Weights of a small contrastive image-text model.
Model: 4.4M parameters, 48-pixel images, encoder arch mlp_mixer, encoder norm layernorm_no_bias, encoder activation gelu, encoder layers 12, encoder width 160, text encoder width 192, text encoder layers 6, text encoder norm rmsnorm.
Data: trained on made-up road signs on poles, 3.8 epochs.
Rows from block 7 of the image encoder of a small contrastive image-text model, named by matrix and row number. Rows with one number belong to one neuron. Each number is 128 + 32 x the weight over its row's rms, rounded and kept within 0 to 255. All counts start at 0. Numbers have three digits each.
After each neuron's rows are labels from the 100 images, of 14976, where the neuron reaches its highest value: "top examples" is what is common among them. Only what is clearly more common there than usual is listed. The data: made-up road signs on poles. In brackets: how many of the 100, against the usual share in percent.
# fc1: MLP up (encoder.blocks.7.mlp.fc1.weight, 480x160), inputs 0-159
# fc2: MLP down (encoder.blocks.7.mlp.fc2.weight, 160x480, transposed), outputs 0-159

fc1.192:098172086111153125060176162100167173114139112085144126147102115126129090112191119136093107174117096165106088098118116092150148090097133151142125133114115075118152046098078132080117115148103171054202127140125136142077140154147120138139103112132105129118087088135152133119101135024102094126104115133125070189154137149107208127118110131132136173131119131156105122061170140124168132143138123145133141132106140121162052095142145114182149057115127080055136089124130133136171221154117113
fc2.192:123129123120140126092100171094152116148118118122093112129128181128141130079073142120106101122149206151130116167193118067145157142122171113070114132137118096064174112098121159145173151181076158143176137113120151143079130137103113110089080066038133131121148145075126116138120182036113097113134127127140109127108073134141139140104087110164163094152136167139125151126077051117101113132176132160133121160101181099207066117165177188161159130126131137139128161121120130120217164139120103
top examples: T (38 vs 3.7); ! (33 vs 3.3)

fc1.463:131118090071148160071130137111150162123141162132076130178137124120100097104140141162158125164091133219131093106175106085148150105108160148120142117122132119159153081116104112084176160185123182155070143163108101171098143107128121122151131077139121162132131107112134148151108158046085104069114144107175077151135084125152183118164085121125111155145092129143135106078156121073172131158119186152191151114118149094068082131196163130161176102051137067099136110105157153118141198151161123
fc2.463:098090162109108118079123090154106132163110139047102121172140200156175124119095109205149137176086107191074141093071095158155095116119156152137151136101127093103150125129160097098108128144126114137157109189124123109101178109129091088096128090075113106141098199130072100121068132111096128126104131126111110133200141109146092174135138145068109201111083088128122127065122147114139103143111196184137096203131072138100117125102191130125134135117134104144145115166121110149078137193158104
top examples: crescent (40 vs 3.6); white face (25 vs 8.3)

fc1.414:101162115084128093111163174130132147104122137095144109195117106131091107088081097097126126154116103255104138099118140121122131113067120123107111164131085086131157099119103138078163059152138169146187126178081132104089099153127095095103084106140074120090105151112145116156150154076082109115086117118133098186174101102123172103098111134116151100134091121177087142091167133098119135113132181145127188109083070116156120137171117159138139083072165082105123092112088106152109165080137104
fc2.414:141142082087119129125106151118139132128117159085117109157157085137118117114095113118164105139175153168118112125140110153117163125129140129082112153203118090100155108106165108116134109175085153122142155186122155129113147153136135141153102143088107133129132116115139122135126151123097105140105056114139130147162102126123158189123161150046135096132145149144103157070150120135157108113192080166157164116164005096150048120125140087140138087118177118162153123179111140126029183000134170
top examples: bar (75 vs 3.4); blue face (28 vs 8.4)

fc1.113:097147124077138124148149109164152152120133127149133142115098156138118116081165124135168106118137089117105108119093084151164101154107099120104112125122145106141145066103096095086155086140146165094220120109110161112049105163158106118120127160111102120136133101098145120161080146062119098086134178120125121255150087155098183120145118122089216199112113122156103134113121172099102135134117183113086089141148150170111089154124124169131126112073100128045179107174150121110079170134116059
fc2.113:121148097077098088135021124202146115120101134115047183083151119122124143106134147077123108120100064077125156103174113172114162176156107127144146112164129126166128134087134113136086151124155122226133129107081184150152136189135140086112128119118143143133113097158078140156154132124136094135133175125143094118106150131167094105142128117232163133142129165051142126153070094124153096135178125121174102119136187207168116115103124117120133136113109087164128141122143136152196113176148115
top examples: yellow rim (53 vs 8.4); yellow face (36 vs 8.4); black face (29 vs 8.7)

fc1.272:064192134107154116079128077106131110125153140120122090112132106139137094113193110140136094163075117090067121078127124107153109069052139126123122109111113096159142101113128132071142114170119168102245111132085123121096094105102080084147089086104103136109123124119179132144106146089065110087116178139143103162115112158121189102120130107214198179122094130121109098092146158107147122123139154094146077170142130113216091117099140120144151127098090102110179094084138116101139129152111079
fc2.272:152170158165145133122128156111136123157114119138161116067159113092130135120110143086110152067127115000139116167171118146112151137147124131121093153119140146111082147162135138151142151105123124085176134066169111145105125134090153164139162108130168141133133116150111139143126132126157154142165129136131156150000148116138125150104135137192154036137147132128137086166090102146094121107114055135120176147129231113198121115147086110124113154168113195160115159141149146131196193125131132
top examples: yellow face (26 vs 8.4); green face (25 vs 7.8)

fc1.305:111166068136140114075124132089133148060093195110105122173122130146115095083152130155133102194134135187098099125158084139145146095089143131125115156187077051174173092090088086112141125183104170148100120181071130135074143104142099097171078133145097148103117113137122126152104169084077092138121132110153070176161127128109187144111088117107175185141133126146112105089149106139165096124124180143180114137114120098063071145163148121128155133151125078089145118137117135122180219134131098
fc2.305:115116094107096119104076126143130128150104103091085120107130150130144130096074103107166099173078145205108151095157107079133129149121139107128131123160123125115125114131137143138157121109145114176193131120117134120141121066140136096069126134059143124144133172123095127123158124180163079139131125109114085114191125167132109033124157123094125172129153118094112158113097134121112140146116255143123047116145091096186143092149159231122123097126043119142084120122133125152094103188139116
top examples: triangle sign (48 vs 20.1); crescent (33 vs 3.6)

fc1.394:077156153128182091053115171115124136142135154092151100130111114141122119130157107145168067191103087145071070084136099134150124088065136088119122120141105111155137083142115126061083068172096151111203115148087106136061091067136105083189129104079087137111107147105121136144085162081085148078114106093152141172137102141088174134159136110149124155144075096127131120088125130096176112124190131100120160164080148095209103148153121144162128081107149130094143107131132138105181181140112123
fc2.394:147149242208155072107163087130145116176180129099078153141109135132111132082121126144139102091188093098141129138168137043124108161200133126148121163164124107144139157177128151135216137124115137045133141113140085121100108113133128117131101122099125146102151175131170139151105143133133209116148133209137159146068120116148108066126125095153134081150138117137140080133103112130075083083120111103059177112144133151140120109158178124158131116096175162126118129127127131073090134087113162
top examples: red face (94 vs 8.6); white rim (25 vs 8.2)

fc1.336:105200074083126092084150094111140153100111138120164129149092143121109098090127126101179109137120094132117126090141116089161139100103147142152124122143106073139137056101083123106110125158114169112220150141124108134098119094129098074125107117066115139126123120158160122174149145068067054113114179180141042203157150138151123090142098140142124171136122119144122187063133115129095127148145142141079156165093116103213081121177173135112140115117181059062135094133129126168105120141116093
fc2.336:149069149113129161171141173167135133125133138102084102160148080136135112121143106031075163138094102080124211140169089184107162132097125156074108152129130096103103064132129095093137091145133132147113120118115163116132117164099144136103103126080107121129101147102184129111160142128131116111105107078111119101057096131128124145105117160176164040115113131136093108111217119131130163115051074141113174124101217151140128226157094116132120128131169126118159096120105126135198118134118171
top examples: yellow face (79 vs 8.4); brown rim (28 vs 8.4)

fc1.114:102172130063131128114106099114118122109106138128093108104153132142106111099189130177107122131081079099090114111142106084144126084071164120134129135102108109168142107101102121080138096160112182106228127131112102141097104149123106125159099093094121163112113129115165152155097172073083072077118186123158115169084114150142124064148115112213195172146094126164125079113171169105153164132131110100131104157108132135234114116058151109131162117057116109131172110100151140105136186161114087
fc2.114:106181131128128120130142117148160106143053143128143118081129123086111139123131130103122096078148103005092102166145154139103156136163112148128115162133105131113101153151104149135134128140152155103186152099154123146094128147078148144168160139089164151129147108127100140175115171093154108105170135128161151168034143118141171111125094134199149057168112123126137097164085115117135123126125036142149189156085226124189122113152081121126137171125143167150141169160137167141190211133142106
top examples: green face (32 vs 7.8)

fc1.278:107096110096175067077170165108118138100114099107154122150115157137105123095170137113173132177146067113118116098140090094140176105100114116107129119102098091096166108122120086064120108146107152069160140124095111139075174117133141118146139096104105118136095184094166133142138139031102103106124124163124115128148099175095171118119163178129127146137108129153108144054174156106084107149068136195080225130081163149188093182142160123125136104093185123090101106117133136186168113179161085
fc2.278:070149145128107131108131157096153121149120155048159147139141166100149101114196069160159110057145125080047154121159116108120174152141157105131156135168073114069156156116086171083138088176102164100100158168127131124147078142152107133152145093028099135147095125103141100111122165080088146138087128154135099145150119172112114135125097140124110162147094134174067124130134118112138161135166117126167146165090198127093157113200199070085146147123147095115113095101085122172128139154159080
top examples: yellow face (38 vs 8.4)

fc1.365:084197125101110096111141167124150149107121184130137131211133110139105127097051131085141117163104105255087141106156105126153104114062119126125136161142104093174163105120117123067140084186119166130149143174103103130101109135129102106142089095129099147116137136112109146170145171055095122094127108099150114182174100102144165120117093116136142126162092114199123152100155120098124119135125181112148167101086069107131092130158113155157160122087162094122138120095129143140137152102094075
fc2.365:143139094138123159140083152118137115126131132112118111209143046111127133136064134108150132117162128226137148115133126151084134118134119123120118122152134123144113143115178109132131135142128144113165134151121161129149114143117128112103131130159140124094138105132135123115163140132121130178138036119133131125198111098112143140107190139038142062131144141157132147133112110158125119089160074122137136120175021105134097120119111103110124117123206135157134131157128128137000163000092137
top examples: bar (64 vs 3.4)

fc1.375:087134105078122126067110139101172168121123156106112107159106137120110098121178132182159117150091089165105134079142078075136091110085119142113125111147112081145145097128094102076111147177091171133175117133088082138095096110130086093143130130148117139128161145106133139141134141050059086088125164103141074180155088105143159080133139076129127208131100108166131126077142180084141101141153136114174163105124126105156066121104129169146143080058145076071196091145142131111149199118143066
fc2.375:109151160157088121107150106131131090186130080064153106102115153147213121071128122091128112134059119150097097121140142101181147142104145102140132104177105099070164140122099173118215122132148124059144133122079148127126130157070100088094130062021112118143131153123180114120094139101116154145119157173120097134144148134107107128113089110099190108120134097120110159143175160108146115150150104127086125178116151156147104184184127184162116098174109129133087124070106117217170150102148109
top examples: triangle sign (54 vs 20.1); red face (37 vs 8.6)

fc1.219:087191098113131087079107095114129151062086139088143102134120108154106098107208088127126083150116108133074119109139076127153130107096128104113121112129082075149138091092104084084176096163088159145186122160061109107096102109136106068099074096084099141106115145112189121136127165092074096102120191133134078142145104098116128129116103114199190176136091101170112108102149167127174099102136148121135112147132108101255099108080152124169132097113131081111146116120109106139131113125134099
fc2.219:146132194134089148179194130134129170111104125108111132093080090116043133135180122047141093131142116053117127129132172141121118168163149118123088150092137134111126164100167180128144110122123134101155137141143110142157110121196156127119103159112108139148136132140134126151074134186146158197100084133130143137028161195082133117157157142126139055116173110136107214119110107158087103147142134103087152099141181110114143183135183131117112119185127189125107119122118138126156192207110135
top examples: green face (47 vs 7.8)

fc1.237:098148109099112118110155160145131150078100192119136129179129101160114119074066103113185118153077124240081130119134114141158112089059145094147145133168101107160174110114095145068169085186136174143130135182088135126077112145120098110132109078081083151105113116131118137163133169056084108115107170125143106198158118121137165125128090108156115169148096124223111150098166175093134142118150157103101154162104097111128112129149154145157150092083159096120118112088123131116076183087154101
fc2.237:109110065066126086191203142140173090099077130106133123131157069142102128109128120200143202166135104177107168130116121129138088143113159176098118178119120126092156107127130087109143105146113160171159162157161172138179122194084133138138123147083140146133151161109108132127127165127138063167130101135125127134152099079101117045126130099080118127154136147130119102136172122120196120132132102092142113130136043140137134155105151074140131143128127146157121131134119142085051217033165106
top examples: yellow face (38 vs 8.4); orange face (28 vs 8.3)

fc1.236:087206125128105111113153178159150139084079188141143162169137094146081115097098128104158117151143094186095103109132097141169135123092116088150128125102079112189167099132106100092102100205134184116216138161105106155114109108118100093177104094159115160112111157148095148185118180034090118107115087129176096196124136110107182126144104140160096116151111109191134121128126108126128138132111177127130175086122114138205117118182098143091158114117158103078090118114154144144150158104075101
fc2.236:147110128125096179166170132094133135150096120076090074154089081124085126159151127124106146109144165121128150151146133091118150102119143152126109168224118112140133071111200131114171127153120126122106122171124126139120123156159135133116164166111097120120134129115198140120157147146098160101099078121136125138124072112124138135122204169139143084121126133108103154100216156133161137127097053159127142122207085049110082138102141125149112060099167125118149114146102139125066140000110172
top examples: triangle sign (60 vs 20.1); bar (34 vs 3.4); red face (34 vs 8.6)

fc1.164:091128120037112108104130132119148142099121146098162122137151124143128105099193121161121116141099068148104132080138085096159143086090126105126123124090125112147152100088114089060127086160110185137210134121127124152085140134115096122144104075101100129133137147090180126175116161039080063089108160116128060173143089146132108080146135129154154152136090109180116150103166190074111139156173133136095139127131124140213089122093142162163139069047154080116134084103153145145113156138126074
fc2.164:117201147074117141138168119169145115131052159095154062101145101112114119089184102147136096127082082083086152185122082130130118115145110141156136149139097115099170137104137117098122086159134154074092133092089146126133147120103145120172077114052148135094159091162104126113144174060106101123120159113149133131082156120135148124110136132141148092148117143129111118102098137091148133090173051168130177172115169176127140187200093081160164172112152158119104122147096141104224217150137139
top examples: ! (33 vs 3.3); T (31 vs 3.7); yellow face (29 vs 8.4)

fc1.123:109120116070117089108156094113137150086119123154094151151171141130117131105204152096174123139137061105113120081114093041108164130100107145133150103079147148136150102125126085083082141141111156090138147101091109147109145109141124091106104104132130118131145128102183131184116133028098062105131166169130105129166096163132194058135138160181130162138116121142163140104125131127135133136106176180057195179104150149162115185119150151132137115055146096148078113125169139176161084183138068
fc2.123:090079108104094132112155108115110144148148144075133106157148184111157097158206104124124149084130154075079141120086077080122225133096109096109114136083102115092112146139082111119133115128093115052094144150144142109169100129104103157170171094081119121167112141111128095085122099136113066162111130141104065093171140176128127137109094113104143150123114104145077125147169140138144096169105174135162157189068189097098093165156166094065104145154140107136124102101119109169171074215157109
top examples: green face (32 vs 7.8); yellow face (29 vs 8.4)

fc1.377:106164120106142113057136110086169189124155094118124115183117162123146096098177150128127084150125111138109104100153095082144138095084100123111130124133131083148153088116104103067111146153086180096191126143108112140086108101152102095128086138157104129095151080109112119130097139000083113103139123105129098178132098148139198114108110106172152187132118137166125132065160171105170086114135137131143114150140146106200066105094110168153150074085123100076154106145148120122175219161131099
fc2.377:145151197155116146124130124167129115183104099090130114112147120088164120108069131104103101081115125126122093167145096151116162156117171140174118134151093106057096113117102110149153120084113100086193122087124165113071129167092141167096144090026180113163161114132118117129092128092167184123153114231119153113113164110107140128089074143144148024124141124116122150172066073154121123133100126147148145178095200128156133112142156123102118165202075146106178151120122127143131162135126135
top examples: T (38 vs 3.7); red face (35 vs 8.6); ! (31 vs 3.3)

fc1.182:141093083140120079093110143046101166128122212119201125135131132131142096117124150164144163150110170168121120137143110114101146073142149133113134138113117091228124111150070101104153137174071145196114108121133088171095163104140123150134104080137090177122140183106157141148131139053091125102155164159170117157087102099136118159147072112163152142151117132147167117101144159141102137148115119137097110173085118052202093111134137103105156128150091117123066162090160149135114227091148118
fc2.182:131137092130169120140212087147121162138127135100139097138084133143184109113142118211118122151102162096131141127063223139139064137099131095111135102127151106137145079138161213138161160146155160017131112108115101152091077117206116116141118199131090110123138095122163130109118122146109114107115127095138087131125102125104124124104145080093131198118151145141137168168144128133138134129091181096111177078125110099092101126118140164175134079159113075064136097218092132121134137117154110
top examples: yellow face (49 vs 8.4)

fc1.455:153078110049126119107183129118151128122115138101109120152189130110114094125168137153193150162126073130129129116096092066139188108101158150108104155077116122105157154131076082092160123167101173157067125132144093126122153131129119147140158089096111132151110111090175122160129131064130057088093119166130107190108092115122178078116066145128153176128102110139102129123159162096123124154135168172144118166052135144141126173177177150136156106027101108179155102105117115164191168139179144
fc2.455:079104152087123140116173122119112136179136119063146124116102170124188138107149153130102136146100148150092142087034129120168096133127141160095129088117147118096166113145129162151107153129125129070158154104173160155103155161134127162118161132103121143170147181104087134104078117129128120125122118090151122124164118066126104094137099166036073191143157134168142121125142153119191154183096210186136160165092110205103156131152141101137131117073094089104115167149137146105115117231161070
top examples: green face (61 vs 7.8); white face (25 vs 8.3)

fc1.478:106113116055131111103135172112126182112094121117166136141144138133099119108150144164115129132112074128109124129141110065153115116103150145141125127107104083152139103093101106073069088155121173108206153128146113160085117144177110150198144135077110162143131167111160145186094184042081069092115156107155089147144115100134120058187135119154131115154092124179114137077153147093131160162156129116117183154098138134222087120116139146115148100058181089111108105155147160102156196130097073
fc2.478:079154140130120101108169096116155114127119142081125104138077113124119108077154061193123139112117118099055113134158157097130134109089106161102123168173075074085159122145130180079114054165131156105118142186124123106083100146092103141184141118034103130118116130114126114138132155072080152147101136099133156148112101119120139108112122142134131097144093097166097092085155162080161130112120007157143196172090186129131093179160113094166140148139158158095124098130092123142164201139139121
top examples: T (36 vs 3.7); white face (28 vs 8.3)

fc1.258:065132128072127132141180103148127125123104135134130129112155153148140121101180129134155086129153072115066096112109103119160137134122103110114122109098122116147147104073112106070159082153126180114232134108100135126068137157131103121108132134107115136138102108093139139174035156056118096086134180107142123233146091151121171122136120155101224181135095121155104127125118177087113144143126177144091080135141158151149127145062128153134145106048126126098163116149133126118072131167123049
fc2.258:110184118066088097126079114215166113121080149112077169080138124121115126099136133110149094096114066053104137111132111178117162178165077141149127144147120123133132148111107128123090147147153160159149146098107205145136131203091129116170144100106153145137130088146052127158155164131126071134153150126150112141090147138158138079126079111227167102154133142084120117157088115125156115148158100107159169116118224199166099095127081105126142161103122134151132135119128137148201142174160117
top examples: yellow face (26 vs 8.4); yellow rim (25 vs 8.4)

fc1.176:131108073082180131082182150076160126141155137143072121138184126140094097137144162151147113157084143185138107127172160051151120089103142114105144162156120117146187154103090141083151132174135171162089126186111140157101144082089107118193151109145126147139136113103151129154114165085100078080162132122155083149158095133134162099164101108123168164133107180122112094103137097068187114156124187125186143086070164088058102138148148146176178143052137064158131115109144143113145150147147101
fc2.176:089148113102145106092043106101096135138123098083135083139139188109152125121132110177088114170141131200099131094094184118114112139117153150172133091071109129099118118126145195120090122085174085147146109126123134088154152102149117093078113169112123103135106154136061097099115096131129093124090127109094074099191124091129082151123131136097096166098089149100103093103082144107121128118136246169127102197145072097083171143147194130111109158137089084128087117184119100141099103171140092
top examples: crescent (32 vs 3.6)

fc1.409:067116082072111114082155140092153136131136145088162109159160108130115107124162109161127109164083120162076158076109108096133127067076125123109129105114116102151133118101098107064116125153095158190171118124117127123110141106099092123165117051106084134123130148088156110120124137049070098074110168105117075168159082127140130097135154122151157207115080127159100155099141182070108126129162182148105121106098154120194077127109141152165141083066095066127128089090136126143135179162163054
fc2.409:129165135104132179147182121146119102139086111069174116152151129104177120094158093175119131158074072103086141133090099182175086155110145112172117101168111102063169123143176131109122095114148120020120134100099150110170106135123136133145087152030122115155144133168088126122139123106130105122119133103117068105108178106100093115119128076080130106116147143117107135141114127103125124136166113109083134210129160194148132126234120116141128116146058161147050112139084115123160148160167133
top examples: ! (30 vs 3.3)

fc1.477:099137125103140090077124140120091156114088141102163108133163137140181116162167108145124088190102150123082124112165091173145127087094132120116123125107077091152106097095128106060126079150102158147166113124114128132064121108173109124153127101074094166118113158062204142164062171057065152040140177082159111186129066056128125158157136112154185169146070103165126127090147125073150123144125144127152117154150147123168101156125109117147129108098095081127159129128138141109185146152132074
fc2.477:158112096171067120126195101127137097106092155112117118130161115102180129139136148211139133108084134099149144164086113214134119117133141077170135172151132140124156143166150141158076131126131118090166154129109051142131092107091135138120113091059152145136140115199036133135114131164160215116148089112154109139114175150115126154151148112042124155149153126118126156178088097114162138152168067099103167148108207088137130118137155109118134156172094129130079158095131139064129137139183156
top examples: green face (60 vs 7.8)

fc1.380:083155073086107094090158126104155132090116149095147116146163109133128101132154120150182089154064129146079118083116072107132121071077179112121122127127097103134155129078099098088118132147083154175158126129097115134104122110102084091155111064098090128116122169114153111139130139046065079120107175155130070160121121138121114105132116108186137170136101108172102145121126157083159113147194169114107065151120156133227070136113193158146149100111072075156109090101120127132134195142165096
fc2.380:145131190145169170155184114154092121115131085074145089143114121102152130077155127173108149160149073082120117135093140119171093134116139150194113080133146130084104135119171131134147114062151072013143110048094140121174115117128139128179129170073159109148181133157105127093148086116179141107164130060100145104059157111101121125105105117059135080101139154143126110128147155142138174119082152129071155144122186166144150152163103129172108144130094162146127140138123124100208167154126113
top examples: crescent (26 vs 3.6)

fc1.116:079159122105126116116124153127149143106117170118128121199123105142122129086040121097151119160095114255091156103155123135163088100060108124113130147152104085145154094124126138060147083178123154141129129156088109124088093156116096108133094094116091139117135140108134141153146155041088122098124114075144131177171087122147164113122114113123154125145084120199115154095153124097140117133131186097160168101100060122152093133163108166162148114080147120098149115087117124123135149102103075
fc2.116:129152101135129152149097119112125110121146136100119109214152061116128122124065130112144122110162122229139138108117112163098127118142118117113131121155131130128130123116173103137138128143133135101180125164131156123154114162116126133130127119142125121107136076144129128128139125116128119181135061118119113131196133082106150183105177113042146072122160145142124126139114132151128117095156067111133147124180020104131094118149113092141117124128180127167148134132112126121000175000101141
top examples: bar (31 vs 3.4)

fc1.401:084151142089154102107163183145143137126124141100168120165120103145068110104077095122129126151108093255088118102127130134134125118063104093130111144126088084131150088133094115083100043173142175120223117157097133099096098139131098099156088127131073128094102137125111115167140160084097112116093102083151109187175121104098199105114110122153133105142106127175095151089133123100121117103127161135125208110110095124186121119161080147138140079081160113098116087126101113169130192099102104
fc2.401:149161109131078123146127152117152142154091148088106118154109076142104116146128124098150121123178128146130134130156115126110178146155128111076121170174109087167133098101166121119158132159101143113127151213117148130133142154141131144137106150115109124115105118085181113143111157152117108137097062141127118133135072109107145175113160187067144121133149134127118162087163127156155103095163087182161196103165024112126029116124133109141134088097219116117142126159110125144051132000117175
top examples: bar (78 vs 3.4); square sign (43 vs 20.4); blue face (27 vs 8.4)

fc1.398:117128077065171154115186136138162132125141154147101106135162131136074084094120159169169115180091117166128096125147144049149111099093167109124122166126111119142186117100098133083167139184139174136090133185141126139074132123114086136181146110098119140125108124135163120131112160044087063091136129125152083155120125152118197081138074102138160159134104148132104122071147111069177144140129209110153133124093143111078100114186171161132176129035145105121152104117135128097170187147166110
fc2.398:092150114123133145116034094126116123140115113083134122140136146121153144157104120181098108137142130184080153110081157135101123151144139185179160104107124156140121123128126156125100136096168093184200112120082131108152134109122128099090117106105131123128085186132073122116136111145146134073117127114114108109199125042154065173134133145063105126111084150099133057127127165103146215131088217127193121220142081092102170124131160084131112144085080118130127130153150115098074158127142091
top examples: crescent (38 vs 3.6)

fc1.235:091171124109120109099150166130157142123110201129138135223139091151117137095055142113129121160095104255094130111154105110178106094077116126120141158129115107167144099116126128065112119182119179128132152183112102144107114124116112112154104086132126166135149142119120158174131182051075106108123102087166119175171106095159159100152086116132137130170105120189135160096152126112134126154122172108148164099097074118121083112152114150157154138073172120114149120084146144123155171110097080
fc2.235:123143118137128121096089127113128142148138143115131131249137062113125127161065138148133113093142125213143153119116110133085125146142126080118119126140117158151125143132165128139149129141137146093159122163129167148150107116145122146119150117156121128116123098142130131140159135130130116165141060125144097139212125079103130142134188115042125099136140137146142146146098104144127121136152053110132127100181012124139131108121123110102132106120214101150151137121125135169011163000101132
top examples: bar (36 vs 3.4); ! (28 vs 3.3)

fc1.102:069228083123117076084104115096126152080101149107192128144082118154122114126155116110158112152124141139065135101129079153140155113114145110109118114118081063138142070123082080088131089157093150115192124144091130116084114118136094083118085093070084127103091124118174110144160151081078110100134183146140061154175104111106106131101103127199141178133103103158114100104115110120127094134150157126111127153109138110242084161172164102115139089144146059099125118121109121151145083123126082
fc2.102:152084156139097106161237163141130114112156130123109092114078123135105110155178113025098134196118093054146191140150084181118131121162154105100132139107125094133121117126184090125179092128106100113130125094139153136137132136109162117117148158082113133164123131125173127100149148175137176098100065101117125110028129128104155142125164127104138071125145151119096176069150123131123150138095131149092141096136196126139078239127165119138135139132123164064106111120108138144187153127153144
top examples: green face (33 vs 7.8)

fc1.369:096108118058122127122128174138129169094096131101167119135162149150112127119160143159132122122111074126095102119131089083155116113098121087130148123100110116134156115080105102077106094164117182117228168138132114155085119153159112150167138129093102151145144130105167148195071182029091082088121131092160102165144107136131109069163131122138160141166096109204114161100135138071129158144180116114108183122086147148206104139092138165117147079055194100133135114147144174091125156128104078
fc2.369:078182130093117133139159089135155112147061149074150093122112118110117111106172072178137121121121141093048090152137145098130147091098119151119133167165055092090148143121112146078107069171135167130123148175127126111144110161088105137188135114058101136120111109132100105132137170054080117150096144107134135161094129137127128099105113162156120095153085109146092103090151165089164143109152031150127193179095201131095126157169117120156164144139160159125080099124091130138189213148139108
top examples: T (33 vs 3.7); white face (30 vs 8.3)

fc1.23:122112112089181096098185137088152118134141196148084133180165094151071107083112168173133124183099129209108082128114118096120126081075127159082110176135146100168186115134102102070150108195128203184065118163129147150067151135096107119150116102151120143112120155088151137183092184082109095118127142090152114194147085188104163095152075133148162139128109158152131141090148165098137105141126179130128114150118132100101090131135117127150170137063122113128154129096123128093129207127123112
fc2.23:134131120106165068112129089132106155180147127061168109118145173098151127137131135197144137160084122182145119137061172146131086156092155139126112126125138170056150150123153171169115121096147124100172124118145146130162125134143161122128141096097158140181129151124085136111109115165184110126156126087116106130181121051129117075114140111061093145119156155127145067124099124133216115148111192146173115138146027115059177090163117086083129133163056103129110141116146137122046164112153136
top examples: crescent (46 vs 3.6)

fc1.133:083176056149123154119091172128131108069122138110168107153159095126164115145130115173051125174099173140087100122154120153164106093116167136135146127162104116127141126113073120136115146150132150166167134171111172123131140120090109118154070085138127147102148158148103119128127166117110142117139207145158128093174138000136126162116119095176249196141130144139106064139110099133185124096088129110185118158089177128169113127118146066143163148145108118144124137086130124118164157097163118
fc2.133:141166093255142099125099116103124113138107122138212096114144082118195118167117121129084098092119197100134108141107128201122102083164172132162131123167129123160121118106149119150136147107105108159117131055102098135130118085105135118099109087115131133118131126163137133112101114132128181183136106150125099109087162108129144204117125102083147088141181122102145077159109114165134100135094087103179144140138123084113102150154090110106129163255132156138127123080143137097124136098155156
top examples: green face (91 vs 7.8)

fc1.451:093182074130132130140111128142138110082102158129163133157129117169183141151091109117095110167069141145084147120140073162170103116097157106121133131146117137120137124091068093125164136152119141138141152133094150139107111152100101131166147039086084148140132173126176130136132149104096146107109191128150113137118122077084112159157118111127190219146127103193118097141163232118091133140043114100083104147102198153139101203138153103208130121145131105138174134104145133103087143111193095
fc2.451:141098098186084099185131090201121093085081113090182178129126095147198149201093126146104133076115160109127148118108100255158133163152171135129127149146116137152131099124141100139123141106169126086096142083095181125132121194112151131152085110119125139115127119131156144172126119161130205095135119115124105124123124097119093210151135097092127121127116107118138090197163139118104132125120098104112133155114115196129120140119120092117126141185110077104146141117157136096087125092142167
top examples: yellow rim (49 vs 8.4); green rim (29 vs 8.8); green face (28 vs 7.8)

fc1.69:120123114103195141105159117136153128117145182155081141160164088139082112101089143140114084147080147235116119104174145121153128081078139130119134158121135129155166129095093150071206141176166190180088131152095166158086137127092109091166123072142114164122124131117187149154095174042084118094154120110165090146151107139114130134164091134139187160143099143189138075105138133091167140158117171121156082096109132128095111129142136111148151121077110069126183131082174151105160175104144113
fc2.69:105122157134134113146123101154108139166113116091125113143162122086142135132103139212148152146114089183117120110092143152104053151111140150196119079122139149136120137129184125153069123079161089110186094105144113109175109125176149117143134137121147115132143100205047129100110095170178140136138116081094111115162179051116097137122177092077106133099142141130156083145095139131146133127125161091110105190158026115106195080140128130094108144161100140150076121141135117109033190116102103
top examples: crescent (36 vs 3.6)

fc1.360:122147074105137103082155146080132158088095160117110108155122139148085095074147131161157124197115135183108117120170094108170127096111161099129136147180087057151163089110125080097125134190099178150110135202078111138076114111139101099157098126140106151118100116120131125140111179069075095107129141127166063179154107128116189112121095111093147179145119119119117102072150127104165113126105193137180137132121159089073061109171178134165171109107124084069121121125121138107150218135162109
fc2.360:105135128111146092058016118103119119159133112077117106122127141134165098128090090132120119175050139197081118121164141129140145089087149137088114136121077086089150109122144150096161092139147136202189124117097142117140139096085102101094135106056103120154127187082091116144158134172125121148099100116119155134221097146137111109108146145139132154130139126078101141098138154113145145131110206179157050146132103113155110113124138180153138076140039114162093110135103115164095094179151114
top examples: triangle sign (56 vs 20.1); red face (30 vs 8.6); crescent (29 vs 3.6)

fc1.312:098141121106116124108130163131164148116121186125124148212126083144134126097046126100140105136096122255100131096177126152182103108075148145115137147162114086152182073109126142083157101166142170145138139158097140130086129153124111101108095068113104147145126135114147147169139161039078118096111123125142112167176094095139120139145094115134106134152099131193123130085145120116136114149143168123160152150107079130112078095145142121160146136095161108084165113089138140104141155098150078
fc2.312:110123093152142153124117141141121126113086125140111106222129073115110114152068115135147116116154081255117136106134094158092110129149121115135132097148098132157095135125155100133143121131149121110171120162122155120142106129146120094096164153136120112124119113142127112114133132130136125146124053124110100128216125096121137142099192115042149059126135115150124157131111105136114166103149060100136123095172015118157120134116102116120127126146191098116126115134111122139024153000092105
top examples: bar (36 vs 3.4)